Rows from block 4 of a small spectrogram enhancement model, named by matrix and row number. Rows with one number belong to one channel. Each number is 500 + 25 x the weight over its row's rms, rounded and kept within 0 to 999. All counts start at 0. Numbers have three digits each. After the name is the row's rms in percent of the matrix's.
After each channel's rows are labels from the 100 clips, of 14976, where the channel reaches its highest value: "responds to" is what is common among them. Only what is clearly more common there than usual is listed. The data: telephone keypad tones over noise or synthetic speech.
# convs0: first 3x3 conv (model.mid.0.convs.0.weight, 192x192x3x3, each kernel summed), inputs 0-95
# convs1: second 3x3 conv (model.mid.0.convs.1.weight, 192x192x3x3, transposed, each kernel summed), outputs 0-95

convs0.189 062:461493506483525478522501487486504491475441500487482461486517487480508506538504510500451502445482486488481504514477484509495485499482495464476447451463528512487469481498490495488462424494475497479480494462510523527509471481525469489529470473519483497489478511476526453479516479529470504498
convs1.189 071:507507521488473521508513479509503500511477487506480454473521475432546501526501441491503515488508553491492506527527488460469486490502488483485527499522550470518460515477535446496525528535492456479480488476566507492472517497522516505491473530468493506473535525527507515498491473538527508479
responds to: mains hum; reverberation

convs0.1 095:489533528509446486480468487515508470498491533481486511472537493553508486474479498521502473530505509487496540515500527534552508501489533476472498525502533513488502501460536468497484478528508535528482497492430521544547496483549545470545494501471496529491533527483548515457563503504491508458
convs1.1 083:505439474479475516494460504458445489476481474508494472489475486448477486519503458512552488467481492497493490481471472430465462488478510485510524474520508456508484504502507491482497516504485490506495477483494475430454471508494473478448485493465515477514505472494449494479480487515509479479
responds to: mains hum

convs0.38 097:485539533492450487500453498509519504515500531461496509498540489536517482482460497482468486517515516483479537531509515521534496498507494468470496506474523492477517479495539483497486495511514534499491499493452537542530488465552539477562491494482482518497522538483566495463568500495485525464
convs1.38 087:501450485489482510485463459471464500480459476503492446487483488420501483512500428488539491474487500495494478493490463437462473479492495467485520492511507449521481507510514442481502512492481465501487488468493468450439478476497476492466477508465511486497498482506459492486452492489513489474
responds to: mains hum

convs0.91 092:460549511527475467474529483514553505520493498466457495508527495512489487472449508517437496516515490447463521497488510518518526489529510480463452524453463498517478510500510495487464476513530538514454520505510535532528515479505516543539497523546459512468505516508526498533531487475456497501
convs1.91 089:507501486459483523573516524479480488513525497513499539478478466498481494506545525500548492499501504515512502509485493544490477486455500549535517508559514520494472480472516511505521521512500490496509511466530507501503492496499484468442501494499535487533522485483460522474487484539544498489
responds to: mains hum

convs0.93 059:486522509530471499530490497493540522498459516490510470520507508484481509502525529525439486491494469502513534500467509475509527508500514490475432518470476556540500511505515491499453431516515539474508515498444480527492513477509505578512499507508498521465481509497505482561509498524480508500
convs1.93 054:499510494467460524515518503497520489519492490557462489460493482467497463558499502496483509504513532475485528507514533511506485538488460477506507522518549480521478505468545450501509509549516487472470512496564508531524532522534507504465517513489486490465551492514485547485520492534508483486
responds to: mains hum; reverberation

convs0.87 100:486540522490446483485447471495509494499492522481491514492533483532510477479469498491484496510500517487487530515524535527547490507497501472481490515494525515480505477478520460498489487512498526508484495483438524540537483454552544471560498486456490517499518523477562509459571500501488507442
convs1.87 080:504446489485481511491459474468460501480464481509499453489489485425495489520501436505551480475484497500496495492482463429460469485483505477492525487512516449522481510503523455485496515505481478504492481474497478439440474493500479484464479498460515491507506488498454495482463497500512488465
responds to: mains hum

convs0.27 077:438533520500479441468531489490559496495480505470445485502538485481479511513459515507452495497497473467482524496480500512516487477494503495490451495455469523519509482499494503466466447503507524494441519491497532535507492472521506541538495499510466526457491528491535480533524473506450492476
convs1.27 065:516518492479489535528507478492501462493501471534504520451484449465481466551546513496519472550483523508519510497477502510498489526488480518512520547569562503497420502440522481522511566513494486485510511489489497489512489506499497510495531497491510500514529496502491546493509490525552498499
responds to: mains hum

convs0.77 105:479531524486452479496440469498511510507485521461494495507539476520515467489464493479485501504508516486477529520521511517524485490498494473486492502479517503484500464496523457493488479505506519512485495477433524537520480449545534473552485482446486515513518528473555492458554503506482511437
convs1.77 078:509453491492481513489456469475460498475461476509503446482491491421496483512500429499545479472482493502497486492478459430463476487485501477485520488509512449522480512503517453486495516499477473502497482473495472438438477487496477487467476502463514490505502492502465491484458495491513491472
responds to: mains hum

convs0.62 061:485505501492477492511515497492524486478486511526488514467504503514508550504546520514453492517486498512523520522484531525513497523500510480452463528505534529500512502468509494489503471511477515485494524475493529531517481477542500525546539494534515493427485504496550485517548470511493518495
convs1.62 065:489507503482482509511506482504503495511471496506464454478496482421510506546494443490512514476510539481480510522510490470456487485492481478492529485519536458522479520480527441483517507536503456481466500470562488495467516492512497512479477536464488495481539504534482514508484486541524501456
responds to: rumble; thin (high-pass)

convs0.113 099:529473507485465523466483480494493498497552515471493518522507485532505481450470491461488470530508537460484479513488490508515481515508463525475528505490507469473500484503505482509491521479515496420501463556455489494501493458499540472474530498494458523464497506474474538465498530451517518487
convs1.113 090:474529493491509466501482529487555429486506478498472521407493520496474536512496517528488489480477466508497549491485531478462514506465505494496447479484438521461508521432457508491484483522477524503476533469499493510466499517478488537499496496533494492487500497490507503546509434508478481497
responds to: mains hum

convs0.28 116:491478492475482486454516477497502510519536506486465511512499478535515487473461479456487496518521523444471480488509491543508474503510468507459529501512518480483485485509514493489491496483515490453469487534474494511486503467513514470480516511490435504419507490483478526469498523470478493479
convs1.28 120:485524489472474491495464542506497446492534500490469542446473535478472499479501493518470486482506510489495539480463528464497503504515495512517498470498465513434476555454457534490503511520491520452471490507474458474487485536464503491475512529517470496462483487502490521493513467515484490510
responds to: mains hum

convs0.156 084:431528496516507440494510478489537486494469508486440469487522507454482524521497534512478486469487466486490527474477489484507498467493510515490441469471471552514504487496476502452473447511495510522441517476504518524502518479514504548523494496519481498495488498508527469546520448549452464488
convs1.156 094:520523497486484515506514496504503494491518512543513547506488460541515475536531541499509487533487546515521500505497518559529486530502501518480541529561564519503473491461504543513527536515486504487513495530497494502535483515504518486502518496481513504513514499507508533460522531534537507509
responds to: mains hum

convs0.182 076:473538509537484487524491487505545517502462510474498469520519496476461497492503539529427474488497449491498534497463504469505532488501521496477435514471470546545497501503520487491454440513520535501494522479470499524495519487504504567512492506513488519468491514497511475554508500517477500495
convs1.182 068:510513489464443528533502508497496508528504495553480521497484479485521467519516498489508506526520551480493518511521520531513479519507461493507541541564552488520476494481544474507510527530523487466486512508554509518531525514524500500447532506503492490480535487502474561480515506530519493498
responds to: mains hum

convs0.158 112:491551535516456495480472489515511472500486527483493507482536508555497500467466501524485470535506497475486538517501529527549521510507528473458501531494530510487509516470528482506477489527507530519489506501458525538547509491547545498549511513492481530461524537503553516488570514483490517474
convs1.158 089:503433470484489514494466498458448504483463489510494457495469475452500483531511457504557508464480499503498488480498471450465459474479511475518524475536516468520483494508517480480495505502485483518494487471502476452455475496499471472443480492471525471521508467488449496475473488523516477476
responds to: mains hum

convs0.111 079:468534514522492484514492487500544514498441510472488457516528500472483490508491539505433476470497455479484527497479483490507515496504495488478427483455496546526491501510520480490440427503509519481486525471483500541508513482520486558534489508496473519478485522504530464553513491521468503487
convs1.111 081:517501487488481539508492489509493501527489499572481492482484449488528473564517494488488487527518542478502507496519521494504490539509471477486528560563561497532467486471548475526523539532517474476491511502530502519519521513518499509468523512492488489477548486522481559483509505528531488509
responds to: mains hum

convs0.0 066:466497512480501485509514483477516482468453501505486476471519479490508516516509498494451514470471491492489503523498500518499484519474493463466438474478524504471474475486489483498475431495462504484483491465524532528519458471535487498533490465522488509456484513467529465489527452512483513489
convs1.0 067:492502508482476510509504477505501500509482489500477455479506481436536512519497430481506519486515549486487496524525473461471483479511482480483542486526536460516476515478527442485525526523500448478474501474559508496460517486525516502479470540465491490476526507529492504500491482534526500468
responds to: mains hum

convs0.2 104:489546534508449493482468494519514486511496521475489516489537508558518478466457492507484483527514516471480542527509523533541515506516513464466507516490533490481515511476532479503472504526510538505484506499458541534540506483546536486557502516494476522478529538501562507472570514479492520472
convs1.2 093:497435469490490508497468471466455496483458486514491452489465483423491497530505443499546495477485498498493490478483483446453472482484503466504525490516501451526489504504516458485492506500486478507489490475503465451453479483487462487452490501477514470506503467499444501485452487505512474476
responds to: mains hum

convs0.119 052:467493502496485484517514489490524484473488509504491509469509504501513533516548521500457502503478505513514520535483512525509491513486498491448452498492528522484496494474497489485508474509469505463493514476500526533514478474543495514540532487527513502430482502495543466507536453521481526498
convs1.119 059:489514508489490513513501482511513501507472490502474454484500483417512499544500442493505509482506533497493511526514479461452495491498484486478522496507531470522464520486529432488525521536498451479473496469564494490458512496513504513484479529457497492482533509526496510501485489541529503460
responds to: rumble; thin (high-pass)

convs0.76 095:484516518509457483471538516507525448469508511512484521441517499498461538476518500513475474517466472506519528508471531495523502524479493504446463509501500522487517496459503526492473489509476546481486497511527523506516483511518535509533534479562501522457498516482532513502529453494494507528
convs1.76 075:495497472448456509497477480476511493501513470504481508498470476465506509518500450465495489489511576484495500501506499488514450489511462467481563480540547457480470498454508464484503500510509453469483504487528494503485489493519508484461491520480495473463510466510463506472510472540489486481
responds to: mains hum

convs0.36 064:474507510489479485498521488483525470466466504522484495455514491495498531500529506502449503498469486505511513523494521520509493528479495468456441502495526521482488487469498488494484447503463515478485506471521530529520466476539507513543517475536502509435484511477542481502540447505491516499
convs1.36 066:491504504479475508507498477499506494508482486497472457478501483436523511530494435482505511483513553479481503523515483462470481479507481478482543482526537455514477518471525441482517519529504451477471502472556503497461516488525512504475473541463486490472530503534484506501495483538517498462
responds to: mains hum; number of keys: 8

convs0.188 071:475537512534468491515499490508549521507467516477500474528515493486466496482505527523437479497499464487501538499462509473509527500506512488471446519471461538536508500508518490496441449510523548490496512494463493518493516486500508564511493504523483526456491516494506487546505502507480504506
convs1.188 055:508512484459442532531513516491495494523515484544475521471477483477506457504513514490504510513510546482489527508513519529504477526496467521516525525543537493504468500472536472503509535540511490458481510504574508520522527516519501498449522510495496484487535482502476557476510504527518482490
responds to: mains hum

convs0.142 060:477491499492489490506527486481522489474476514518484508465507496506509551511549518505460502507480495511519516521481528536511491522491504479452449511499529526489501497477498496488501461508470516477490523479514528533521478469531505518544528494542512495429483501498544481511537456522491516492
convs1.142 067:490511513490478509507503477504509500508473492499464456482508483435513500539497445491512509485511545479480508531508491467462491484492486475489532489523539457527471522484525434485522516535506453483464509461552497489460519488520504518486473542460487499477542512541491511514488481539527508459
responds to: rumble; thin (high-pass)